config.yaml
encoder_arch: "resnet"
model: "contrastive audio-text model"
dataset: "synthesised imitations of 52 everyday sounds, one a clip"
train_examples: 39062
n_mels: 64
hop_length: 320
input: "log_mel"
spec_augment: true
win_length: 400
tokenizer: "word"
vocab_size: 91
loss: "softmax"
embed_dim: 256
encoder_norm: "batchnorm"
encoder_activation: "relu"
encoder_depths: [2, 5, 5]
encoder_kernel_size: 3
encoder_stem: "single"
encoder_avg_pool_shortcut: true
encoder_widths: [64, 96, 144]
text_encoder_causal: true
text_encoder_width: 128
text_encoder_layers: 10
text_encoder_norm: "layernorm"
text_encoder_norm_position: "res_post"
text_encoder_activation: "gelu"
text_encoder_mlp_ratio: 2
text_encoder_head_dim: 16
text_encoder_fused_qkv: false
text_encoder_bias: "all"
text_encoder_qk_norm: true
text_encoder_layer_scale_init: 0.1
text_encoder_parallel_block: false
text_encoder_dropout: 0.1
text_encoder_inner_norm: false
text_encoder_kv_group_size: 2
text_encoder_positions: "rope"
init: "xavier_uniform"
residual_init: "zero_last"
optimizer: "ademamix"
lr: 0.00165
beta1: 0.8
beta2: 0.999
eps: 1e-06
beta3: 0.999
alpha: 2
steps: 5800
batch_size: 256
epochs: 38.0
lr_schedule: "wsd_sqrt"
decay_fraction: 0.3
final_lr_fraction: 0
warmup_steps: 290
weight_decay: 0.2
Rows from block 7 of the audio encoder of a small contrastive audio-text model, named by matrix and row number. Rows with one number belong to one channel. Each number is 128 + 32 x the weight over its row's rms, rounded and kept within 0 to 255. All counts start at 0. Numbers have three digits each.
Before each channel's rows are labels from the 100 clips, of 14848, where the channel reaches its highest value: "peak in band" is the frequency band that holds the peak; "strongest on" is what is common among them. Only what is clearly more common there than usual is listed. The data: synthesised imitations of 52 everyday sounds, one a clip. In brackets: how many of the 100.
# convs0: first 3x3 conv, stride 2 (encoder.blocks.7.convs.0.weight, 144x96x3x3, each kernel summed), inputs 0-95
# convs1: second 3x3 conv (encoder.blocks.7.convs.1.weight, 144x144x3x3, transposed, each kernel summed), outputs 0-71

peak in band: 500 to 1000 Hz (37)
strongest on: clipping (33); text has "clipped" (33)
convs0.4:126113134108137112163122099114155137131075136150102142151104083121098115062103152148155122155137131100049134127117128143096131166115142122108130110114116175133097195113086126144106081116117150132090158064158148117043117067134107138171163116025126053099115091176154135050091114129093134137
convs1.4:106129122125097092177173070114184121142128126093062149101103118157194085127113152086135146156114128123127054092169173104095125114147139099165105133126091122158140068137108150123127117089105152129072133096161147124119

peak in band: 500 to 1000 Hz (62)
strongest on: group: household (49); mains hum (45); doorbell (29)
convs0.107:151090112143144102128148092047101147101108118118113094103160097170086077076132088115115106110102141074085147096128061102109128122122174119133115118121122118087139121152083135159100101100111107136179081142134112166194114150116151162091096029108103087101122139177119052099122074104113173111
convs1.107:113143133105139155175160150160126103175074104120110158113084125128126119109084110137129187123133114156105083093139091100173076127115093153133201156190175041130100162054064105156186075182154131160100107117126125101142

peak in band: 0 to 250 Hz (77)
strongest on: household (44)
convs0.12:095140129109135107070117130080086083121098140149109091098101121120110116090088140118081099094165097140127055079080172136161082125114057058104112106129108100089074062091125096098120116130153041091104123109159148106094117091153080092100173142121105121151142134104128103134106111152077084115
convs1.12:154135122171139219111098077133201145100159147122142134126103074144153125135127180092102071105144137130072142108175114117178120163103104107136115129101136114164111106120141135134146148177092094112221157184169091103068

peak in band: 4000 to 8000 Hz (54)
strongest on: coin spinning (34); music (26)
convs0.112:113130098143114095125119130099098133130113115189111110101145162085096120115126109122086123081096103172135105024138138119136108143146144130086158129152096114081071141083123124129081127143114114082126081120118162068072111105111139121123131134091064124059112133061135137004095117144093100141
convs1.112:138137084098173128153148120142176143096086052171146100150143130153123070162144140125134121130153127144091072145161111122142096074153115135087123136149127108158119102155113105136148120145086173136083110086123101148105

peak in band: 1000 to 2000 Hz (31)
strongest on: nature (43); water drop (38)
convs0.88:179104144171132139192148148189126157142100164134115116144118133140064178080098132128170168169097116165123064097158152121138149117151096148083178117157095095134125216105093109122095110160124167142160115106094123116086127096050164142162145191062109123136105099105100179119112148114154161107
convs1.88:098160101142075114154131153145158122166164138191115132151111127190103112213096122140144154097134128103133096114172170141057093118117160112158133158110134131182127044168153113095135079122161114141132139131117176110131

peak in band: 4000 to 8000 Hz (69)
strongest on: machines and effects (49); household (40); hammering (39)
convs0.138:102093065083088129111129119100143106132147082126142101114123088116109086182150087139042114135096145084137117109109105110130121074145105104108102079137111089079102132129143129120107055081162151146132132125060078102124135103109127103096103079090155150078135121164113051126044178157104127165
convs1.138:110116092169212134140125170136077131081105127114116189155106151149070082119172122136147121141159164125102162124036140150151157121149156113038139086166183235091121144079099175152106146081099103125162126156125113126130

peak in band: 1000 to 2000 Hz (55); 500 to 1000 Hz (38)
strongest on: household (44); creak (40)
convs0.86:102139154145138102123181083061149160117112182166172121165196151152114138128148105138169120140148122102091117183099143144156095161112147195133148213159127123129176173114126098140139096132120115143175072031141110171155124143129122132177085155080169118150124146198121158144112123132080134115
convs1.86:097136104126076119204173147146111145167133132140050171131133094151152087114126081105141108135098147139135059091146161111096152201120185154187126096120097138166096118145127118175148070138157116135115160112129130182141

peak in band: 0 to 250 Hz (100)
strongest on: laser zap (38); fly buzzing (26)
convs0.111:148073081074139113123096106096166146156216051116162111158177118117137133119185089127147174120058137127156163201187071173126135099113113099139129170113066180174117144143098152124134102092145081126127099148125125117108101084156149112118110100104139094088106145111107128098178137096129147149
convs1.111:088123138177105121126139099104111062126130189124114139155103177145138123111087099152137080144170150088155128146125161112091118109128130106090150127087137091110076153090207133165179139146203133152189131080137115158115

peak in band: 0 to 250 Hz (86)
strongest on: rumble (66); clipping (30); text has "clipped" (30); muffled (low-pass) (28)
convs0.76:122173058098109144081113106142131142141085117116154041100128099105065069115080079125053133132101123142132108087094065121095145106121115130100114116140106102105098132106138167114113089136131116109130108113069138123144165135092126097130034116088110091077079088135085118080080155145168152136
convs1.76:103167112194212143139145136082144109171159096138100174142138099135074137146197122134121132110135159083137199127075116145143140111114123128063106084148174221076088160060116144144103133146082096127194107198100081134125

peak in band: 0 to 250 Hz (38)
strongest on: laser zap (32); beeping (28)
convs0.139:088137145159078123131141150090056114083089118147103157093109192148133077094118110118123067169102133128092092136112111156088076141103143055088109096128085143130125119127093108144095166125092106075073138070138126150065133087082062084150126107089144102157093137092151117120139093105106139073
convs1.139:135193104159162146132135158114172070145151111097081079062193116160092091119151126105116072079113150099040116134146122135146120178080160090162149066115094102073129069156102123118129121111095128090129188160072191142073

peak in band: 0 to 250 Hz (79)
strongest on: signals (32)
convs0.49:065183116138140129124056137084112095090116110052072087089132156134148127171121135122074077112154091111110070082157164119139139175116128134110110137110152076084170058075130119160115110118158078178143098129106181155095136121115144111090144070107114148088156124117138108141105159137089073151
convs1.49:104093127156105111127136076113169158114180161164103097132131127147149137063130139123152183136166109133143134096135106137121130082157146140118129160122179175153078123166112115107131134136160185159138204163156121137113

peak in band: 0 to 250 Hz (100)
strongest on: mains hum (63); clipping (45); text has "clipped" (45)
convs0.10:091062075150129107131118152094113140140072093103100121128079069133154100065122152160100124123122121086155125062156124103070139126107123116119165028108144127134149099167105134145131137132096115084112107103043082145129145089109111114140165112133127120054103110102174126049109146146076124101
convs1.10:060118115142118133104097121041120103146168206122108108120175117155138086109123159117126125119185149122157038108126166125139120088100117111140149125096096189141129108128145131161145171063128117101110182117098139120120

peak in band: 0 to 250 Hz (100)
strongest on: clipping (47); text has "clipped" (47); mains hum (41)
convs0.99:093099087136122108099210110105078097142098096050123117122091109116098098137127074132085135143136110112091112160104071123088158108085188056124108106123126183140073097103123118107131094116078096067117137072119132084108120096156158084079049118144103122092104115145122140084106103132149144144
convs1.99:148118120140109167112132150131115121141132105134120115119117130128178148113092166171152021108155101150102101145136136126104131101124153160098131137095068074174132169119110102143133129116187092086118117105143128138097

peak in band: 4000 to 8000 Hz (68)
strongest on: white noise (63); clipping (35); text has "clipped" (35)
convs0.55:099113165158125126121134129118077121121057125110101193135073076143079130084115097108113131102097135131106111096097140135121105114138169120119206114083091183080155098180083167149109106152078111085095053129060121117159131131126087100142117133161155144152110159136200088125190119114130154086
convs1.55:088166123081107151158161142074152106159107183099072136211145101165112112155117178118144155123116164131113075155099172129118100081115134145133088136144115163134133136155064132204122130074140140136129150123148083101199

peak in band: 500 to 1000 Hz (51)
strongest on: machines and effects (87); laser zap (78)
convs0.71:089127091107112180163100204123102129114089109122109096140150104135073158102019062129125130173141147108145107126145146101125137132157170126127140118127132142087145100112120137113179144120070128049123167060114060181129150115146114123122138096135129112117136119139210125082102099193125170146
convs1.71:089098146118093138177145145109178130111177163126130143139150142102143072135093121102111127113119151153114052123166139174110142216103171158136103020091102166178122077146165162136110142108123092130179139113119143155130

peak in band: 0 to 250 Hz (67)
strongest on: mains hum (69); clipping (27); text has "clipped" (27)
convs0.8:131103097104144077112133092000126117110112079091110126112130052138113090111163175141117120079115116062133140048116097126092137134136072122122130081109164088112100122149137136146135114102156141133139135145095148155128139130113135136116152055102080118119118140116081089079105086085074102138
convs1.8:094129087095180123161082116135106126071150135139130143159117154147110100084188118186153139142133126128116129106113125202163098097170098140170138161145188158165134119146117091141179147167097100136148107154118117130132

peak in band: 0 to 250 Hz (57)
strongest on: mains hum (44); clipping (28); text has "clipped" (28)
convs0.125:135135150117146058059078119076112138100145104099119159077105036120045142140098101132137140128100103095138101135103016094117110079113126135122138171128142119157117061144107151127147138096101059131108102111097102138151118140091128134113077090144087110126109142071126102155151077105138129117
convs1.125:129081134173149157126141092142144102098204143119059112159108109183137122099125102167110152114133068113122165188087066145129155047107130146112134122140186167169119108099155170100192139133147094079151102168172082119157

peak in band: 500 to 1000 Hz (36)
strongest on: animals (44); clipping (28); text has "clipped" (28)
convs0.129:134050067102143130098103092127156107124088110106119113123070063112083090101107168167113138140095120112130160108124069104111146159125119146063090061126144137171081104091100121164133094092101119110114165142154175105115131129106092108123152086079125123146147159185131108041118082086130177083
convs1.129:116115102104154118165174127091138094052117194100130090110125120105115131138134104139108133137098140090093081148147149126096139068097196081098167106135090157074119085165116150148183170069163104079097157117103107090100

peak in band: 0 to 250 Hz (31)
strongest on: people (36)
convs0.57:117147143075143127105062136145116128136123110165136129128117048109122104056132112071124097108119139115069117087138104078139121110110163118076095168120103120118110117099045074114125128181124129137079172071123115144075125098142070090155149175099147047074129112094137093117112096137104141080
convs1.57:154155177094109159216170145063101106119142125100143098138178091134143136107152121115102158175095178090138140080128104085150153151155086142168121141161134176109119138089097179098125173157137146125155106172159061168164

peak in band: 0 to 250 Hz (100)
strongest on: thin (high-pass) (44)
convs0.38:055112145127112097119108153086102118138120064098119068121121092214113131118123068159078113111099142148135085159121090160113088110099134168113135088108079123116095115133109135056119141144092087118124099120075121048133110137107109041146094118198112160143074097138120123151110117123094097166
convs1.38:075090100155119135090111119114098119034128156170080131133106134078133138159130102136167149120115173103168125144112134113142102077081111086099184198195157124206147119107123124165165123093169175124081176168104133092142

peak in band: 0 to 250 Hz (39); 500 to 1000 Hz (37)
strongest on: laser zap (60); siren (37)
convs0.142:137120064091134119039139135113112130118140031080126166084141076071097102127149130115101154106081120106141123170091126110128137059158132085152065114108111129126076086099115101132154100079085111050124110127137075105129103118127151138099103111131124094113141137084123085157131061115090153108
convs1.142:190117130086131174124121087167124078147118128104173144140065173110157141105098124164118091176147145105103107182189147096121128111180094090136119120061153101117069117120177161132139151172207127104124087141164107111128